{"dataset": "drawn small creatures on textured ground", "image_size": 64, "crop_scale_min": 0.8, "tokenizer": "word", "encoder_kernel_size": 3, "encoder_stem": "deep", "encoder_avg_pool_shortcut": true, "label_smoothing": 0.1, "decoder_mlp_ratio": 4, "decoder_layer_scale_init": 1.0, "decoder_prefix_bidirectional": true, "learning_rate": 0.0016, "epochs": 32.0, "weight_decay": 0.1}
Rows from block 4 of the image encoder of a small image captioner, named by matrix and row number. Rows with one number belong to one channel. Each number is 500 + 25 x the weight over its row's rms, rounded and kept within 0 to 999. All counts start at 0. Numbers have three digits each. After the name is the row's rms in percent of the matrix's.
After each channel's rows are labels from the 100 images, of 14848, where the channel reaches its highest value: "strongest on" is what is common among them. Only what is clearly more common there than usual is listed. The data: drawn small creatures on textured ground.
# convs0: first 3x3 conv (encoder.blocks.4.convs.0.weight, 64x64x3x3, each kernel summed), inputs 0-63
# convs1: second 3x3 conv (encoder.blocks.4.convs.1.weight, 64x64x3x3, transposed, each kernel summed), outputs 0-63

convs0.23 081:515502497489503513506487495450513490502499502537505493484508497483506486441524525494481442451481488531465512479458491573512493479492513477496447529476480468490463502486484467468466478492507496
convs1.23 127:462507464490464491494513472493497510431444502451479481499519499526487517498500494521515481487490485485482466478488462457491520479499535481503536452493481520495477457500504496518502540454531520
strongest on: snake; plain; dragonfly

convs0.10 074:495433492545491449495488526496467509505505508478533489510492501501469503532479458499505501516524511431521477469524498539563517523513535507495500444486526480529509487516509487511490483492492500
convs1.10 106:528528527543504484509491498482487500462468488473497487457506433495539496483510479509501480462492503518486508445503506468507503472485495509399494533495504480503473476498494497465495504485495486
strongest on: small; striped; spider

convs0.42 067:508496501474506505488497491511491481510520504483434514514490493508493496476550517519496429499493484514484502485481510409559506555549531511515526474498501518502488485488512490519512491514500526
convs1.42 055:482521444593452488492504519495507526484485485475504526461472476479490501496486526472510564503459503473499503485486494464477537457505495509475497496501490502501488497497494520532497479474530497
strongest on: small; plain; spider

convs0.21 090:500509474435514512448492503506484534509477494478478515493490471501497455483581509505469490526489485523481549488489537506528473514526533510502509535495526517504510514470477523517519524539513522
convs1.21 094:525518468546499467482494525502483531494512484487502500450490479496488502496507502479476526503460507471493500468483504442494567474484494503505493415496466481491489515505470517524515475462528502
strongest on: small; snake

convs0.32 090:532442468506510486483448491479469502525523501514499462442471491518513508521504490485504508508493476517478534500490483511499481455489494464471474466475529474503467493452443455505491516490480512
convs1.32 093:534515513492510483473523534501542547496511489508486517438491527524478472510486565515533536498432489501481489503513505511511505525465513490485485459510482489464461464523526496495491529484512496
strongest on: small; scaly; snake; creature: caterpillar

convs0.17 090:481483495550502491508496499528490505518514495482495505494484495506504508473541510499475412445535557508476474483494498483488530465498528487527498532479473479517507508523565522478504508477487480
convs1.17 154:487505497461484482501499474452502495439449518493481489488526479506498516495504490487499499491501510496494486413499474472503498490502457480420528494516505484517479479499500496482478497447496465
strongest on: dotted; spider

convs0.13 079:524502484507518540469496504481522475525480481513508495533483461499499488523556509487503568529487496489475470513509519490509492555481502526489474530513460507481487480484435526542534526514518483
convs1.13 095:521510460523493483501490508498513493507520491482482502427523437492513506479487517493489480475467506493503495481487523424488516426483509497457478471498507471502469518496483528492508482466518475
strongest on: marbled; spider

convs0.57 063:511465457509496496458495498518479481526458482440419508496454507461486496487524488501488460497515494489465512510487450463503499488504513476467496511482512499508474476497485491484465533536511505
convs1.57 114:518504467520501472469502531503512545498486490489485500483503482497512516520510558462483523453427510518495522441496508481503518516472489543484443461519503493485489496481526495514495534466515498
strongest on: small; dotted; spider

convs0.8 064:498506527470460472557502527549481506524509494452478498481484482488456493471505491532503506506568504511504502501510488506525517500525567516529496462505481474541516491520508462516530503513514478
convs1.8 075:502523492519504494497492513488504504453455500489498489502509465498525504440503504481497475490508499495482490420483498449501527489493454467415479506514503447493473502500483524492487480488488487
strongest on: spotted; dotted; jellyfish

convs0.3 142:504525486491502498407486498517497492520493502426523519480497484499509494503503504500492434503513493437497472478472491523479512481512511483518512527483552499491526500455457498499516500490516494
convs1.3 077:508497475500483493489541480490487469466524476489533477474498447495506493475566480528505501460471503479507498488494483492533536439497544519530494484460482488500474455507460512477484521478512515
strongest on: caterpillar; grey; snake

convs0.18 106:518485513497498479483491513498503504510438512496484514489501511508508512497444482517480505510487444471527541491495499481504424470511406497503454504513508479477486523484464485499506507493499484
convs1.18 107:437514495499493459468464461448494499436487481508461498455499503513492486502507510527485496471447502495492509474493496497508512462485527508496536552453534478494485477508502480506493481467495496
strongest on: small; plain; spider

convs0.63 071:540469505490522547460495500506490497510505498482470486480474487483541498445533533531499491516498479549509545490528522499487487538518523510474500516513481502540483540440492484474462468482486485
convs1.63 075:491492507485507494484476522521483518489467498486482507399500509480499495511517508501482461466466493458482467448501507419464495480479503505509488497513485497488482510513475505524520494461515481
strongest on: small; scaly

convs0.28 107:503492500500482484512499488503489514485480510456477498484514526509485520528393455478508482467513466517543513473513489470480455456493464489509538470487517487515506517510521484487504484466499501
convs1.28 128:470512491475518493492440425435478500428481497533513517502499490532539492495487501526506476492538495499478477462508484522482522518516504495456486521485516486512477481489521499511476475503495498
strongest on: spotted; small; spider

convs0.60 097:493476502483486476474484478452539527495517508490517516482490499530487505527452511501482508483494430497507480508461518488542450476507504473485503490499517501478438491484431525461506496491488481
convs1.60 080:465524491421524494501476503474529493470495506533448489484533496522452492496515488521470498478502481514491521506461478487532537506516529471504496519474486423485505487494487496462483497476504497
strongest on: spotted; spider

convs0.50 104:461488507479481459468507492459515492484541498526534500516485494485514463486519507499487495507474431528496551531461495531525480500503527477481495507497510481468465499474459459471531490531528487
convs1.50 094:499511489524484514496495520532506521491463481457451501470528507485461504495521497498480495488506517492495493426480447480498490503479481496501504469524460490483518510499516528515506545413490474
strongest on: striped

convs0.30 085:496469475444487515490514496517474515479529501526470513504495520489495487479469499508483446498508513445500452490484498549555506503508533483482558520495445501494538521498520518489505480533513519
convs1.30 087:499527506558474500491481503473468532471495481482499497413512489505507510503524506488490503528468534489519481479493475493498562484488463514462480554518492502499446482491502482519485491473500479
strongest on: striped; small; caterpillar

convs0.47 107:508504506512497499512497514527515513534420503447488511521519522513481533469509493498513440461541513472479494509507476431455497484515498496509476444490476497512522503515532491476503502503492487
convs1.47 085:474523473489503493491461479424479508441485504501498511467504492509552512483518505522505475488528506502511497448494488494462522541514473493443475522510508477535488468486513503489491476452515505
strongest on: spotted; spider

convs0.7 084:478518515471499507476496524527480490477478510513492500513496492488522486483513502506449467448480461504534459500454473455506483514514566488477489486498514502463450491448451516482500485487511481
convs1.7 066:496501492562459521486516496479504526540515507485453498491443510480504514488522522525509554479517528488485510491503450502452516470493518557529487491483476460517469484506490491507490541476500510
strongest on: grey; scaly; caterpillar

convs0.45 084:483491469486490477500495525518480528519428501531443501530495521505497482484414484513484490505488499510486504508494488513482472458515477485508485507519512508506576528482519508545515506510483509
convs1.45 077:543521546520516501501507507476472518461551470491524508511543517501550498466500509549467501529523520486517517443503504487501550509522488495465487497492536522508519527537509516474522500539494496
strongest on: small; grey; spider; creature: snake

convs0.58 089:516514494504515497496490504505502489503451493500502500515502453496490480532588506501520473495523507515507479514494472497506508570504558481496501414503549501503490491518530523488512519495493502
convs1.58 062:533500450546495494488507505526519528559528479488499513482525466468496486509444528493534539496490522481494497482511463460495523492477486512490499511493430507538533529478475475483502509481506505
strongest on: snake; brown